Weights of a small segmentation model: 27.8 epochs.
Rows from block 10 of a small segmentation model, named by matrix and row number. Each number is 500 + 40 x the weight over its row's rms, rounded and kept within 0 to 999. All counts start at 0. Numbers have three digits each. After the name is the row's rms in percent of the matrix's.
After each channel's rows are labels from the 100 images, of 14976, where the channel reaches its highest value: "peak at" is the part of the image that holds the peak. Only what is clearly more common there than usual is listed. The data: simulated stained blood smears. In brackets: how many of the 100, against the usual share in percent.
# conv: 3x3 conv (model.mid.1.conv.weight, 256x256x3x3, standardized in use, each kernel summed), inputs 172-255

conv.255 054:441482533463514507543482547561507533486500530562508521483554497583515433429483553451407449406471568486579569539583562581424447572487452536408523458505446529456473552492446509491560493451413491527481557507517528450502421489557458564431511490499496464502
peak at: top centre (97 vs 12.5)

conv.127 092:474482493503489473536497497528469491458522488486485491441489511552473486471516556465490483469474562482567527537529520556453470536480492526489419494471488438491466532527467546483531450488486479523516560549432532476540471540529473545492463548534448481460
peak at: bottom centre (95 vs 12.5)

conv.169 079:525515536509522562537575513552531568467606573552554583523545522542504431444514526444432447433508549459530551510572553530455451509505433503430459420509470518437490563511447503505557461438417445536518521519392533443500430478529452531432527483533456440435
peak at: top centre (89 vs 12.5)

conv.208 093:439446497453449521525512473538501503450515511453496514434448545539523481449495528448468450466502561493532492580495528537456467583532455505463491476551487554459506504528450565536502482452465488537513581566535531453539460535508427520452543526513481454499
peak at: centre (100 vs 25)

conv.214 102:518523472582551421507434512502437453552440418547444426512561447526432547503525500478515478496429490448537515510519471528504468510421535515530416547413465400511439505484471494423506445507513460468455514486467481514501490516504512515534408513486439507442
peak at: bottom centre (89 vs 12.5)

conv.119 079:443493505468473481569500506561487496461509494478488500436465516558487478472512545493476500450478580504569537552540527578457469557496469521478453472494503480484499550532486558501536475475474480517510575572448541469537480535545457549465485536531471485493
peak at: bottom centre (77 vs 12.5)

conv.118 115:506514473560532417520430523502421450538451417536438419475543444544422532501540514488506488495413505455551527517529476550495473502411521532525405530390471388510424527500484513428513425504513467477473540508480493502521499537518502539514396535504428501440
peak at: bottom centre (93 vs 12.5)

conv.12 098:493506478542508424543438521526430455500450418517437419471515437550434531492518523485498483480423525461567536543533481563491471531414507531498421524399469399512423530490474527435521429508510461483469571521482493505514493536517501552515401539498436503443
peak at: bottom centre (90 vs 12.5)

conv.0 148:431451496438449506527507467528496500435512510444500519402436535527514472471476540468480464458505560503535485576483527542458475575515469503469488481523496537480510494536467559516491495476471504533503566561503536477535476526498457506466526533528485476512
peak at: centre (100 vs 25)

conv.146 069:464481549459487537610552537584515553450551541498521539468487507555519457448469572478466503450488581514556511615503541572429485601531483528467473485515464531519472507525487587510491484473449503540507567563497547463541472536510468524472507539547489485483
peak at: centre (98 vs 25)

conv.114 063:484503519459475513566510544561540521516471517474527510512481472537520448444477538499450504450494544543529505566510533539470503545504451552438620442503510519474488507512503523503503545455434535515492545526609500467509468506518471514450513524497571464569
peak at: centre (97 vs 25)

conv.121 099:474473504489476492558507499551487500457531500484500505436474514549484468462511555470484486464478577495558529552534526557441481538487478521478443485486487464486469545538478560499525460468477491536521556562447534467541475548531463546474482549536465475477
peak at: bottom centre (93 vs 12.5)

conv.161 125:529532469583568444503441519491435447552463430560441429520574453522431554517526485492526492513435477463527519496515459522513484483430544522541425557413471406522450506472487487438506454522529468462466503477469464521481507504510517520542414512476452513445
peak at: bottom centre (77 vs 12.5)

conv.81 049:506519514504504520569506527580523519489512532510527543520505468563519437440498556446422450424476575493555563542588559549444450549464429524432605431479458511429456571524452526481571513442418487530501556539482536455500419481549438561420504472521539442510
peak at: centre (53 vs 25); top centre (46 vs 12.5)

conv.240 149:532514463583554460514457506495439449547474437554445440507566462520424545503532489478524478511436491451529516514509456523504471501443540514527406557430460417514443500474472502441505442520522453464461522492460466515483493505501504514538420518473438512429
peak at: middle left (46 vs 12.5); bottom centre (32 vs 12.5)

conv.76 084:481462473501491524563505540547498480480514505528493507487531512567488464431504534454483469456477565498587539603546506596442468563520471551437472487515436513487455550512453568513536477449442486524510618567513506448488445503549459551471504566505467450482
peak at: centre (96 vs 25)

conv.193 101:508507465568530433487446499504446462550458445536449446503531445518435537501538489473493461480429497423530507509509474532509438525416521495505409530425467422491448504473454477426508421502507435465438533483453473501515485543487492511510418507477420493434
peak at: bottom centre (56 vs 12.5)

conv.167 140:530513458581549451506453506496436442560467433554442434514563450524426538498538487470509473500427488444528518506518458526501464501429530510518412543419458411502440513475467493434514439503507452462458518491468467506486484514501499517527414514477432497436
peak at: bottom centre (78 vs 12.5)

conv.111 125:514531476570558429496432522486436450538437419544443416505561425506420551520505474503525497506429466464510503481501460508520481475414543513537436551398477384519444482459491466419492449521523466451452487457475458529481509499493528489539392502465452519446
peak at: bottom centre (81 vs 12.5)